{
  "dataset": "made-up road signs on poles",
  "image_size": 40,
  "crop_scale_min": 1,
  "encoder_norm": "layernorm",
  "encoder_activation": "gelu",
  "encoder_qk_norm": false,
  "encoder_patch_size": [4, 4],
  "decoder_layers": 2,
  "shampoo_beta": 0.95,
  "precondition_frequency": 10,
  "grad_clip": 1.0,
  "batch_size": 384
}
Rows from block 4 of the encoder, named by matrix and row number. Rows with one number belong to one attention dimension. Each number is 500 + 50 x the weight over its row's rms, rounded and kept within 0 to 999. All counts start at 0. Numbers have three digits each. After the name is the row's rms in percent of the matrix's.
# v: attention query, key and value (stacked) (encoder.blocks.4.attn.qkv.weight, 1152x384, the v third), inputs 48-95
# proj: attention output (encoder.blocks.4.attn.proj.weight, 384x384, transposed), outputs 48-95
v.139 117:563449495516455549427487472572438587480549509606490513473546515477499404522568513563452554626443560564529473494554514465436416477421542501536604
proj.139 099:458473471503529471560566455402539526511497479513500598480522417445488519533454523457468476469563566559371482460565492457511531523505514531516414
v.140 089:488513528583592667463466503550436455479382528527561496533520498498507489557408444459544524465475484486514486507566485406533439595554450505490481
proj.140 071:509475524465474488521509491521575492483502413519454575454481451513451518436556601506349539536498483559442535444611475497553495469524521516460487
v.141 097:503550523529555436505433490527438486469489477449485509518458521491488430444663567549481473609529577518509537512537454496494390491494466513491427
proj.141 105:469523481496419473456578523496425441448485604508514248569442524537545507465398462482570457465460526474511471528458559517495501497513519435537612
v.142 096:533460530516538540496518489515471457502388488494536496490515522555565575522544456457517536516480496520506469450519504508457626524558424572544511
proj.142 089:433500504493517447533451466533464520534529317487428957496559497543533480506519473480583527491509429413474476544500503502500492581427522554466568
v.143 101:526487473468546550481544551483538454534445515491445495488415497498473497574589509561492462503378446515531605444431548596547582532593450489567449
proj.143 097:455520403558566468558352485582520486477510430545529395412439462503544550499473484422447478484537501456537466451488440467518413532524442464482564
v.144 130:454465486543502572417478560466523484514458557502502510593515489492503493520473506591454498472435512515448491511474439494558499468429517487449449
proj.144 130:377520521466548414504525552439515480568531416424653704540534535385472535480515417493468483508447485530454478500551461428542480512492505539498515
v.145 093:514483477507593454502571514506542504522464515527514501483442473507479543495405497486570466542449607436553506443545456538485499586576447515550445
proj.145 109:600424515541491446497489526499471590491525527549491442513494498564363460466570582510541515482562476511541479510505592494514472432543576448462570
v.146 116:561491472430488458535420459446486497514536504480456500501482517574434525530522464552444464594437478570466560452455539521515559512477524510477570
proj.146 127:562531474514470559572514470568452471463491509409396094491591570553573519529424619511440522494487465450540530485515551457565505516437483523600511
v.147 090:519556460558414515488545468463519534523559549456505501530585479410534583530588560515456498522502408353527460484503414583499527564528457395481531
proj.147 105:493520585443524478452532569521539563537496511574589479495438408537395481460518399466626516431532534583480480601542467527439470461623467540448435
v.148 101:448461575558575530483388512543530485521458503512509498530490457437539488511625456509461461570350489473495460463536527516462516379447515516456516
proj.148 115:446440431495406507546571542370595521483519531501643387479459496478515485510456422485511505447516438537522487476476466385588495492518553485533536
v.149 100:454547423538550484485372506458481548469438490550477488477511558477493445430515413513510524507390460539491588503465527627527506467455591576409535
proj.149 103:537460494497444496586496464587489437483544604470480230417486538592525564599505613523476460479505440455541512407456508400527536576509482504631588
v.150 097:543526491429391528527484505589466481532485530557448480424472455469416557410457497577581452598449435473497551489469479448532472512615476528488412
proj.150 101:392459445497518474525519486475432483552451526468479237576569554459601540580501561470448523516504470513511374467475512440502505554528513543563539
v.151 103:480439424446544646536561482570481537486445544599591501420425510505374499456491485489519464583345402505478513492410516438549520442467506575443468
proj.151 119:411413446473519423456461514467515468625432445452574461502596586458556426529436511559443546505451524584438367456502558456461461515471482428545574
v.152 107:541460393531552470496534440448528520474443491569557492503486483471446460474577432500494433514452480418474413466486555453392532480544383558520521
proj.152 120:553475417524537444432483483586459483592429470479494539534551502518413434498506503466551514492511452579502420460468610524518485484530486468520523
v.153 095:567506375452386463497507525461587498483505502446553504480523444515548672509413503465622460539549500483479503556497424551504436492471420534524554
proj.153 108:517491563529579502432470455410473575479503565532429736566568504507424436500546526466552522476576554537566380550505528532412513448568503431458433
v.154 126:537456564586335536503422501548460521479549498437416493542572428550563446496463508498420570471617589491497532496531449483512437502509495479522450
proj.154 133:370546470499547518470552465388486502485550471508536844523514498425547544527490440458542471573509507506513491533545372483491500477457509578458457
v.155 137:480466515555440530472443508601534498518515512548563501501509389408493490485409549554485478519518532627475533501424524445556603493447520484409515
proj.155 135:388519516538561473466470494389453500576510464444523779520534507440510503572446436476500481582484508515476452509570481474479428496455431572473485
v.156 135:532537530500476464537612420511496510511506507520561499522518530558525513520461497599550445615439582441514401459533476538455447517529401483574596
proj.156 151:553458455517496455443448525531502533471435528492410387544577528533481427472541595504522580482524489462456412443469604515539498501504537479511505
v.157 103:499518478620434390535475439387580501499507499525488506519486495512545524556497499486472495436535549542499479427585489526491464544463516479609559
proj.157 118:574582545487510539564514506556467554519535464544412652420411429562427458437560522543549489516548522479508618600579458570487530431441500457436479
v.158 086:444520522532467415489497480487408474493529517483528490500512568518532514490464475447542545456550458526502486514473465437482495532506543501531457
proj.158 095:421587442473530481492502555503467512528521531464587557496407408471404472506610461538427529527445564506472626468524410517587592531508523513488428
v.159 108:402470455522447500496518493450447499476510483530520490507505486435562563506432498521443455376472564525481474542526448522438535404598510512486455
proj.159 128:388548552537544581513612561404542489543509594525631701553427454461481460505551385457520447538553502469582495558482383464474530515529542468467449
v.160 100:506529464512577444562475488513526531493421510509452489563468406539498540473442461492491426381488484342499435500443397531583471502528551460482442
proj.160 105:472537467482497517423478522516472521566445487454554503509500476470476443530535468498506556544423467510519567512440625439518530589566427585564600
v.161 084:436437549474552485482468495519412460494497517502611511444493617543508535485456549525438492472585551604517529553429491485540515394490605430461472
proj.161 069:484525563538538473448528454499418430460510495437494863460611548518555538450521549513524496512475556509497479568499504572463587482422487427500506
v.162 114:493561495525554513584500546591447373519558507511498480552498513513546533506481535475510536530555529505444479549451497496490451511457462488520492
proj.162 103:575552554434469456428583447434517579582480460503487493532589479544449342588532454511454458530400422570583453478583456507457541440576556512522515
v.163 083:527484545528603474505551475504479410486482463531522484466423497513551518431579515524474547631450447512530549497470467493533463574371441509436498
proj.163 089:541554512459444533465390445424604541391509428489444573419549498487542400564427494462438373440517552494397496484512467503444476412479562441428457
v.164 091:524464509557528521532510470485490507482589520441485485446486533528573416531510534438568539501467526606469529520478496468488487565482500410334463
proj.164 067:561493512477495464490460538497502610488505593518519083454463529464517437492495463461467506507529428508514467478493489448464482525441539583527531
v.165 116:518536509444451432583458522438442489503465483490541504486498480558433488531546478544546482499531477492479472520433474535387544498379539598453539
proj.165 119:458511500499496585525648436565458491566516531536453490573479452500499557532546473502406551517519509463507476580489572516633526460543527547567409
v.166 086:426489408525526504543422582473569500455609538459390482442495481494463500549447488508475478532501448468505550454440500455411521491453478507468499
proj.166 094:487554490479477459443507480562485543588496504488585249545561479474507429502514419456420483516497417529532511417456470480527463540560470477590510
v.167 093:540504492548550570511474480517484401537494491529448481461453532448551512542462427526534548471362522467485564537500554487564556456449458461528487
proj.167 090:492521526485434471393519425483523609450449438520485584515601460506448365531565476452392473540445442567562519444531522495478513529565540557490578
v.168 098:516525427453506428549430616395481528486444489431460494534477476502529566502565519529450478424450489483506452489569415586413530491436458544497527
proj.168 104:511556480473532623449502483498556530501472465518529392567423478485466514540487529482453493524575478495477509508399553491577586535509436484538586
v.169 117:479581488449483471490539506490471539473588512539502507541518554471415534546442580539389488528553530514511549506525532474487493500553522451539478
proj.169 110:447501526511470458526485516548408455578512482468496590527658471531541514440557527513573530467472517507537507460584491585422469520510458386472492
v.170 111:495482544533481513505433605545509543461496528548485497486441461502436516469428532551465359530566463482523509466416578541544480495435534580512406
proj.170 102:464452475508483458482460457466544468476536516562526523400471600488492571452462512484505473561496520547438537513529487524501515460494471357456511
v.171 098:421572478504494526483436580467564461500591518432465500522517548622531511538552465534521533563554531537496527542507464565572466522533470507492483
proj.171 101:526489522495533521470508522531424466494513534587553334540414451410488490450510478469534602418552496492653555536452538448513438435573412602581469
v.172 094:566627445421519569465451505513453494528485487486579497544493427524563483547474447463579598434484415484499450461587522510531513505551478473555498
proj.172 085:444505517547492437538453536452437416561451360469479613583559353462453516407465558480547450474509509511494525520552540502433507521556464532492652
v.173 100:493596458447457502499559553538478566515501499550468500515521442480573581549457525486521516460427432460450464521483434526524480525434446480476509
proj.173 107:501493396440471441479531508504503510543512548522503592510493460494375361538596403491520550521576508521514599507519531472537503509580414606537558
v.174 088:450505535467597607532512521511444521450394482437434491494485508547488498479517470542439502455457599577518441515516507540497508504545542513601544
proj.174 096:547531503492463514517632592457471447486534508445448710427561535575485476552564559514540473554521470541460529500552477535459528449519552449432371
v.175 097:400460562530571474497414380494477545517531520546505487488475418504482423472424436540538559426527507498469432501433523492550523549343538535590507
proj.175 081:504484478530446466439470446516488470446537403548482819423487544611500495436531508437483416493495517525519518558490538511523539453477536525407536
v.176 094:427519464523491453458474493545505444504530520561525472491498486483488505435646506500520494424506506510504424470455439533539553414570497530394512
proj.176 078:509509519465570526565413439547566499514438620517521094510529476395540533473450467528474484500454517541524433529413516500544437520521482496546534
v.177 080:491520455468414442477431498517575447516420504568563491498561487487492501570481565504556387518583419637472529491462503530529516389417471469416459
proj.177 070:475530547516546465467570456420495514495594506468547702550404445467551436522453491481549519431501573460488548509519523515523528511511595375527469
v.178 101:595520480448424557563507506576572602539520492480411503517487480472447522526410510484525583503643433515499559479478563467527427484609484437581485
proj.178 107:495489536523490500520602485482384508389568515463554440485392447556477483523522529427541504456519495440535553457508502528447519558456555528470542
v.179 143:481572487479563465490531597508430500499475483485546500449459479467523479548399488471581430413558528520528478550508492491487438550537549481488478
proj.179 127:480608545501468615555556475493486429435487651520558511469461490416421518558413480511452476516468451500500438485487492475526469489470470588523518
v.180 135:427482537507486360485411461384437487513517470434429499501555515511528461481497453455489501489484542506522488519562448509487538479440549492421552
proj.180 126:526433409545506474518398575551508525582507415490473395457570566555492511458555537541456485575402510537414498567486518472500469445485457477583455
v.181 092:452475561506537500538647523475492437518477481541617500434475531471477523452516446546462400507467494459500488470476510554486552509583554486544452
proj.181 101:557576461509531507486548466516593498493436623498570381522452520362535493519492493479524422519589461493528421522472521431527431423471474551502514
v.182 088:501561481441501420563524506492468520458441492508526484377512577492556496516488516506493415536473477570473489525485506557499517461485521553408441
proj.182 105:454525512504562488472620471459602524475498686460575662508436528514444486505452492424622465441431544511591510422503483517458447515409573482548479
v.183 095:505557455535545390487539542479462495468518526496384496523490469516468452482499463532519461466489481497523469479491469561440550548547422458451554
proj.183 122:573510509487500583564537464504484434561458480501581604446484565516444513477482510447457450519552508463508479484482478471423425523370549650491467
v.184 090:486544462574491566463494547442535451517515519449448503534496504429457433509515503492499490582460525493465661412471545468440500557471504529451445
proj.184 100:517514504546410465449438576449512479516473333560481425523571503498587510488502550504410559498591562436471437544435539456528456478467478432467587
v.185 100:504518472448428428519471590490495528515529504454511501530518529570570531525398518460490483436570512564512428512494511564407466497482531482512523
proj.185 111:525541487532507543579467455503443508462488525519515558511470510445374537534505474540518497562408456499493529536530529448502492496432468519496418
v.186 092:506544532489542559517487450512554497524441552547552508550490522534521532486476421455507477558442372554455511468459531370565491558530497533402431
proj.186 105:570471504509565469503541479472517532563529534503543389514475425473515494438553511447536409460583533473519586446465507529520503435489484464486522
v.187 096:433550565517400528506528493536409543500519504423426483466479507519529531465478519494382453612497495465516477529514418482478525452418559503440491
proj.187 109:492475515443497571496408472517624489530475605589535382469600472448416554401536464579454544583487481545526422564466538451474509462535400494529515
v.188 127:469462483504553496529529497403529497520503510494399510496482456497521533538532544505454513603423524422538507527522420521456545446442454538400496
proj.188 114:488438472490462460443371591524530523587510370513501480504597545549491464480547503553438510535469535512392508574517569467522506444504475450540465
v.189 100:431474433544449520474345518479500485521581528546505500467553436421425431478474525439561569447555445491465519527481446546551451444465559540409418
proj.189 099:492465579464558429498404518416525510583517359527430803510510440548509498476469489528507473493438514510445545446510401494402566506489493475487490
v.190 096:476576593470480532474421528526518488472434483450457494481539443525581557496436512496531476429504480534539524496528435524451535509556488414508572
proj.190 102:508504533468541515530454451529627455564453578589580469475497508439472549447528471490434517582443494560494501531493448486421538429420457551478484
v.191 096:462491517520466558473374524625528477458483472501559509454532460426505473450532504551472528488512426624524531501520472494529581479503553515459547
proj.191 095:516447383500449452534454533516573540518471468439525399506518511484499507508529500533443438463505559468471536572446533465592470459528402414487523
v.192 130:488505538446485582451543512491455490496457467509505513484487509538436444537537491443467485520426478471507470471598496450483554559543507387541522
proj.192 127:524529502591522381472470487511526493504449524431527826496487486473535493512521498559608518521406496486533542525534529512517636451535487568574456
v.193 087:505506557565498431450377548377616477542547484434473498512499462523592585496498504475540607487565553462520436516502504459432541506498512503596549
proj.193 097:464454488416513493503567492564447485480510485551527314533515470457448526480532455484435438461592482488483463562530458560495434550509496342429560
v.194 087:543445473488572459538468493548556487468519490480508508504448515561491536504520449464476516484440527519513521496458515477419580536525424502492426
proj.194 100:477622489469541505435486468485432533457485508579465482417437516507572549482550552502488452432577476448599452515543475562558476451501477440536375
v.195 111:475545500535527534479480567494448534525481534441443502539533588482476434501516498516550502493553406426534464492499451485515394501354463523422471
proj.195 118:438510586493483550500519489488486474481544498571521343487524439531532491504586481573491486494489526473401516459438405614525489482457489411477495
v.196 104:560531528511542373512393407566569524502534511477491494478503594470488456549445536475636514413578527456444461520465509490513479485409521531416443
proj.196 116:447558515473460523540506573479431505454567516448500467511559493427430533493531429523454364486414517487408498598548454511482523558480433410464472
v.197 106:500468461466372470505505479567544548457462538541571488466555517487517536530445449448553421506544508524474526533450387558519495510544455523547488
proj.197 119:464505436552513475508458459432429527435505452515472753467448555575550481491605494505513542496447483429490547508630587471471502496506491638493422
v.198 113:475551516518597512450526537412492440536507490364457510553484378532581460517605529505533520523515492463519435423503412525470534565519475446510584
proj.198 126:516542612505497509488541461510537436472526605559527306450511447470466507504500515564507485440553440532586515524479393594509537407561503521529498
v.199 100:594491602499462538517498379520585460463566500538467502528497540585427537593520492480520407441507542516504464484623463442448408472562418445614503
proj.199 108:425472411541562424491491512467513534480424565445514642457491534438473479449530419550524492531416472489555518540596592506529546526534485603532489
v.200 106:493574465550554313520320403467515458491547503574575491435488506485488471480462461496570430494550428516501476492553521494481458422529496509466458
proj.200 118:463552502482482545462442508507384474426445500488505432422553513453506530473548486509516435542468504468507477481447447518521476533468526445402461
v.201 113:549507496436413587490658526483487485492442506429388515499502500471518487466594513523383514537465520500509513441410469569496541554506502534530542
proj.201 120:506521487476497411550520486452511454517490509457558497561454493438453517499380518532527549443481503526551479532491556432513609461482457549593528
v.202 091:462515570506525510509349590561525514472488493519400473507502486485538432431499495503478440505433528528537530467545488563551464437410470414505515
proj.202 068:529505505553450537457545483513439491488485543503505005506489556512497498542491468519575468547501468508478460459444461542505468472553449519526461
v.203 105:449521519464432556497625520387527482494462514468426499520490457446439468555525585521468448525438556540493485510456498519485500585559497508550505
proj.203 097:557439521465537538470480448549498499594483491600499503516543525554496511503465471481535501463517488528626478529492481471548484463627537497539521
v.204 093:493582568406548402490422516432491500478474473532437496525399484508483434508513500479399531378488460585461506491544536527550514517377518577546526
proj.204 096:575476512598582550518502504504485534573537523482509418541434542437395560549446603550486396467415618493447466512375534430463588576398416438464455
v.205 079:445488443565534516563493499422548487475418541550472492524493463474530471485588485495553516494404465505513542539489503491544577553529469457439454
proj.205 096:491524473475452534405478445506495522571498537568495512541447565520525527520493457537412524516364515430614508585552484561522531479613565572570487
v.206 102:495491431574574469543413518605415499530530485517550481544516424466491477463444465426548440465560506463542560497521498474472493459489583505479444
proj.206 117:495616534420457554542408534544494443466449431606509528470422549576484484477525553442529462548558504498538518493491426427403479473543542490488444
v.207 104:478523464502509533482649497480420461474464537524520495545549463514506480491476546471467510461439494448487439453497526433524532490530532404602506
proj.207 114:525556551518414485461462561536556441477493548506513341507394555542467468513519490478520530538488448527493505559431421544470521398574510535492596
v.208 119:493454547542468506498482405497515498483490503505464467452503537500507485463527456423537503526491535446485514497464574460503458464482582552452534
proj.208 117:449456526371509522543467518546523499570481500479485332466475472532578454530471505486450552476504554471546556561507464472443726568496485488616439
v.209 098:520533459459448399494418517393560464502621534499528522534560482545437583499455539485541394471628425440502445466548476483512492472470405493496483
proj.209 097:527469518519548521553492546486511491458521423467454538514509543459508462486638460543500494582517488562366541427514615493512418445476468581416546
v.210 095:490490520546657502485528441609547464503572503494580501524434438644440431525640476425570464552537404541533576513469408417528486519507516489519452
proj.210 099:545521540532519627497510417477441543395534472429421676501421469544452515495485494534440490419490524482521477556509467482523492479476605521403477
v.211 089:528486575554492556536586503430543433443485489513491486498484507495420510485408505557526479445440594527509518536466530543459559543462474417485521
proj.211 086:514421549531516441574484521544521493642482500504461695449552583562566615491563486456566446440533509552439498431498574553445500573479460561516463
v.212 087:551462448522456522475509556541468455509465550551573536465503466463370546470626505506422446470408391482528541461515550501443541462521500528512466
proj.212 084:526498584576520479522502522442437508522539422508552486520590490452479524570365495517575518585483541644542434479501445502449424529367481565500477
v.213 096:485520460472503470590553517496519431496498504508518500467499452629622536492495480423527494495523529594481451477474481513438540453549470502500444
proj.213 081:583489494466529502459479465497429493499482423476522843497508507478372510551544499519526513525527505404513552617527433511478464506533553486413502
v.214 096:530417513530547559489379485460437592522454503511501501522526500553457531507460467525427428401554483440549503473516502467440552486512537490491461
proj.214 083:447590507522486471481561549492484463485453495456523295484551516422562466473399485535489568661395509587498465495520522491456530448472419583567485
v.215 105:474503474501516493471563513578486542477443474599581499477451542458512564504356534522510483481579548543460471534496515537571527462530486506517548
proj.215 115:471488409461505387448483478543448476472455479494530691512454539502491458502543553485482506544471469499534469486515561484451414520540470477558477
v.216 084:564551469505502479550544529513457402476536492570529488418462455541424554513560495447555468470488380444550497478492515463389537534458500537457524
proj.216 081:548463540540529401455551554511504518553489446510477771516479564483442464481541475445584535475479565603446490523623590513520459564527550514456525
v.217 095:508557522436518504541488492525453453549507468379492500555517514558472489504459470396599408531539469576481416531437515492482513548557549370525508
proj.217 109:565454462529510471508468498486506508447488497646560753556493477492478580516521547521474523481512518501570479586512432547496501442509519534482461
v.218 111:498583515442526457529443447450429538476470483506627505461498541477538532460466536505478413395516454465500447546521480587529521415430524505495488
proj.218 120:436472417556493458495571503383510475606524477491500685531531498400487437481486550493543504574434513522469362418472520491522415497536450475492575
v.219 088:503484443503526363522489453564514544495486519522547511482498503519523446501548494483499576488493449489507426454501567511461479464492465594558447
proj.219 096:501589490437516567430497482532452526485541470450487102479457514521505548525400475514454450560550546472544549473483428460461549494518481479487524
v.220 083:427567489544428470476566484515458462461461530506557501497476524513379466471556496504570488575513440411456541473475483410552521502565528582582482
proj.220 086:458447428463519516603536485442532550555470509508437445457414497481472414445489477530544583512558545496536482479490433520518515616480449483511513
v.221 079:535555465436506422518501419587501459455486515525424498470474520527507452426505515636485410486577394493521443504521525410522463422622446528490518
proj.221 082:492488541515502524485512562545562485473500553473496378480436440509501477500485501490461511531543481473539542483513535457480464537414507543430471
v.222 083:562487483500500379561504460505500461484491492506381512533529497593552536461516508494444588470527520393497489477480433481473472452482476505595493
proj.222 085:449463563566462536514572535442462485462501455447543601451581478577453596434503461571571430541518439609455501407427521547556453457422499558418540
v.223 100:478506486464391580532557550534451561510483483499611499482530453414530562537406516538583408547500557561468566491521532538553475390587526472492562
proj.223 108:538553423513548377488506489568479523478560482520452644512421561540426478525570563447465540482563479469453456532512546461392420551614487522548521
v.224 083:548503465416434537548512418482567464494475550445577495510465472550499490526577479479535465516519557483477538495475480481487593468536531559519530
proj.224 077:388454535506483576445450555553474604544492423491442823424503528436536481480442548554476474405564504541551479554468499624581464418517490541499480
v.225 085:513469460455512511494433561532518452488491479521401495410507470561522515480580449520537454424483517522494478443496494508545520456523568587536546
proj.225 090:519580412501497510488508539559419491504451450503591543568458543527539474573522523489446552444459455457576508580589441507452583505475516433522484
v.226 090:520509563561488557580535522503656461483535527410422512463468472503482546524530485515510568520483479476505576439448546477477546517402486497505415
proj.226 104:445461444497552555460408583563481454582472473526554760519499512466580533406519445532498424461546511546519459526492447528526486423496485468465617
v.227 087:562555575507517441494459492571586482498502512365524499538499571462482454517538442512489513577495412535499550467481512552571499465544483455544358
proj.227 094:500462481454586600547391484535412489546575529593525350568492417461497587479534471479520466436453551513550516507547457458480503472492461520401561
v.228 118:450447539534602552540368498485408505571594520470438505499516490442455502426520463548471500530542500379513489545510516444532390452411555465481579
proj.228 103:569537475553448550443539569574552435546440584525591233548371432568576412572486580505444533531481492498575443466489500471446564577502486514548459
v.229 085:535424555534594577462495524466527510484459525561530497537545501592496516485397497532559520467428408548551448498505473546510555536493533477432421
proj.229 090:488522523511517406508448452431529467491558492449448655502508534524468487521515521449549502512458484378365592498468527518588429515491447469542530
v.230 092:494561452553421498456470519573498542536485518552481507536469445470443455502439565518477530475547464580505473510492534481527498497534535505480513
proj.230 087:512443550483506531511421518458527515507541453535410947465660504523494465455577478496487530470478515571460544464510515470458490520461504545494528
v.231 094:467420503472503423471469545488482477554488478528496496483518537505453516534503441527520535517570523429506532511540495377553461504494424484551463
proj.231 098:453509526504466584582564496400475482433498443498460678493515477466499473435447557580441517547499471552500494423456601567516517509511497550462529
v.232 077:425489459507591417513449469463503438516453467520510502537540489485506605548495459526533487596514445444488478483509463556527402503436493501468424
proj.232 074:578533576502428511515590480435540539509499543414492247456473505552518385470487591504428461514479535510523434496448581502542529467502544512498524
v.233 092:431469387563493506506577476468483482480536506492445505512539499459512482462660531557508484513458555464528544477491505498537464576599549427578465
proj.233 091:599439480538609449443538512490428489526430492550565332505580477552515435520399479463482577529484480485471401580480443474458499484531496441445474
v.234 100:426528535434526409545496526488497437514447527401475475511513474480516568469513501426531507514572381461492593516459503546511499421500442566563405
proj.234 098:517491483516503476489578498519490468522523485556603174485433474437520605490416523570476445449512549513525424551480434543484522460502546374426538
v.235 088:559467656472570585488507529461464506479477513395418486553519469523473500538619461531466571562561595459487493471460520562510531463500502493387454
proj.235 098:464497412526379575443504477574481447415484473574629438552505549550498535573466513537354534512460318541570466476530562495427542494488492534526482
v.236 077:539380445455492485443506557515485518526430469492462498529515535442549478545505489524475507607533574518501444509496447481485548604535488457509516
proj.236 086:498489532479456509616551416468479435418545584474528402385538507534486456538466445498415541506486433512511542483530545462524432518579450603465468
v.237 086:546472555559528539385535585497489531546500486569478494477516546428435455432509543549560538459513481451499478540542582470443507475496471439599554
proj.237 087:505544483453508477592501488506468425511484548462532492511558473606469459503578491412515461564458562504503463463474415578479443619452459463515494
v.238 087:429536644509458490600507373455437505476549494384386496485472550473544454477677529486507614523418517513488545510490483506529478471508561448436451
proj.238 091:548478337534593487419548558574443511580498525555618480640472484472499528487414444455548488446553566480546414528529498460471536510517527430482449
v.239 094:529494520456515477505582531505439528482519515423389484526517469563440464543580496518494470600529485529512501460435427534459528548458503457494546
proj.239 091:408461468544534515401530544493511491538449477496511717556405487426609477521444501488571596536487486455439458510535488606636415434539478543493480
v.240 114:550456568540450507479516532560548505545474472440496517427492531562506488547443500485543531484584514449503517505522416447524473503441512510574525
proj.240 113:517537450533531419433415452540571543503463487487523589574477493531457502439626383508524475435439414465456549506369522471572559562442470556524505
v.241 086:557494569468526459545562530549463470476459440425499483546524526473514476447626490517500543431508467548526463509486446480485498485585535477529488
proj.241 070:499532549479528515547565435434569492491504537548493568516597501519482411485456475516512481475517549465522480477522441543553465493517499516530484
v.242 116:458517477551501489447521506509488545527563535563463486496452519515482480581439487527485394601501512538503475466470457504511464596560443457462545
proj.242 119:555503484450422551501491543507450519548489491565443500487399521471527576531453532527502556595478502568446463551619439531408520482401468521477490
v.243 103:411551433561472502439568489525547524491575495499499517528491418526495458506430513473466515629426644566519477490591488549424476471492481514478513
proj.243 108:590505464522559520500445534440460476512483551517502526481383554464528576475488541520573512560571433473510518489494448507476570501480580398556506
v.244 098:504571603457523561498573569532515485456412476498531515502546565569552499496554566508440454573452555596532398463513484494522498535541415416534524
proj.244 102:548524530588543432484416427422551491549523551648471546531423532469537541440448489469501467452450577487533532541535506445460559501389578479618532
v.245 098:472550411526533578431466587465508495489479498514514482488414546466526513485432525454466489477520524578512509498510496574537503513427435512620514
proj.245 095:511443441449480486569505458536470502527456408467494883490594457568479424478574498491463548599524493429497532500481466544500421544520546501453551
v.246 092:555482538522496511535481398471497536496507479508472488491471526434589542424434499509609473433496495520490527530545528512470435505495493561573423
proj.246 104:375563577382498467511486516574529516520511497462484636529661499610439556530555502534477528578475483524471532542543393581549512518470513523442528
v.247 131:497494480503462495519364469551542535487436500458441499520467572500571437440533481530464591418497419596498564515538499542583491497470479539601460
proj.247 115:496503509500485435512519489594563532539478459434524485490634475629447533498601464503383438514499491466515566418401500497558442535510482490449574
v.248 116:497560534428426408481459536543427484529464460554514492472464534585559530494508470515507458586495561538464496542512496522535545495434481575482488
proj.248 112:499540430493598414494465467484445533489444533523505611511420601581554426479557517537409605568477561440461546464570448437439507551523510468569548
v.249 095:501502544557537473539400515395531519496556484464483491503490523559583475601414481448451501560510598486493573501524542487491550471387507499433485
proj.249 092:539481463477581563437471515507396484576435451561526628512503401443526436504490512519512543601525536529492465504538452427460552547447455549534444
v.250 105:524472430484482469523383611548444582539598514425515509489506447519416465556503537512430434607532472461523504491547476488451628522450490583452587
proj.250 108:506478529556501532539556464421470470498472512462423321507492462387487486582508452465539531588575576534466452442529521493563496441563476548536484
v.251 112:534479441489507512542523482449487458546619464431513522474560478467514541503500513498476568565477488539555473490449489559450546555434496441517536
proj.251 106:473478555596458487516428412513516513425518447451502430486624429471413551562504399402592443407501536541541499528503542475567445490565517559464466
v.252 096:465522461542441506505487553412429546526480508510473493447430499502511374447507502497566456532438456461503648551498542576535523412461617554424478
proj.252 104:461473483517554564474535444580487506460505486452528592498526484501503527578468509551479536569641522459446449447525531457580569505481431494456518
v.253 102:490542540487567371463516443434528471492491471575476491525525515585586498441434567493518539443488499523482377476485455519523527534548505444576532
proj.253 088:490547540501507505460510496547459525531443418466425812450585514528497527506559491484361461592464571549496506532510450523443483524438501524468561
v.254 095:466461470461518636432572492509558508478501490527525520436453533467511468443519561532501613534498566445484456475493435464565448530557476472476407
proj.254 104:550561519506489383522492441534484508537524595616474449525462577525638431449534521529554453427533455495545492541434417608426623495457461497624535
v.255 089:506502465446482410471512427542480541494462494529562510540493489552467495524553476626416455454452538457500446497557547570561465492470452540510491
proj.255 089:551436564565547482504451474479464596573508544613461490511402581513575542574385513432492531421481596478576489434526451462439607486408483430529398
v.256 088:495423505583457480530525534600502476501561479488442520430524601428473526517484427518531459524454615540485514512502446574473439507546567423500468
proj.256 091:543525478468558488470559452481444549534528471595521948560553417544484513451492538497489525563533463501530547452558605479487512495524541489415524
v.257 081:490527559516526527556630449462558487486448498462536494536515516515497484517472514418450509459552598426491500514441480542500466466520569532518530
proj.257 089:515512456498504426531494463526504490558418412479492572433485485500498522445527437510579463515476416612447520444540469474466525488530498522499442
v.258 090:515487434452485485525481598553498440516542540549543504516514456608447485597531445528526441460536436485517516528483494567499437504572444527550476
proj.258 077:503523481590489480507591495430464537481548311530477956455517508403485492492547522516435542520485514480385563553493543494429555471467559497475494
v.259 081:571492496446471459435496658482531541488491498500461500490505525502492567545392533368503541567486583420463536555529517565495538496528431467536507
proj.259 090:489475557448553625505527477473599524504503591444534532586440504545417516540538489520449512514480483444450421475503499515589479517377548505502547
v.260 075:487554521567517458533584500535544518510384513451492497514489504441533512503443506514486538533516466531544559515428494513586410416477518458420509
proj.260 086:487471475463442495475502523453504542469481481500549499545544450555515504591415409499520478464443503493505435456460456450425529533462510533584452
v.261 105:523467543451528458465413349472445531519534494480489488587516482527522450501584394477508484513578468473512507483489462471512448452489573525499507
proj.261 099:458540427544502511562471516406499473474522529487394312455459663513518444457485525521442554531408507558571428478489489512538463513550481563508487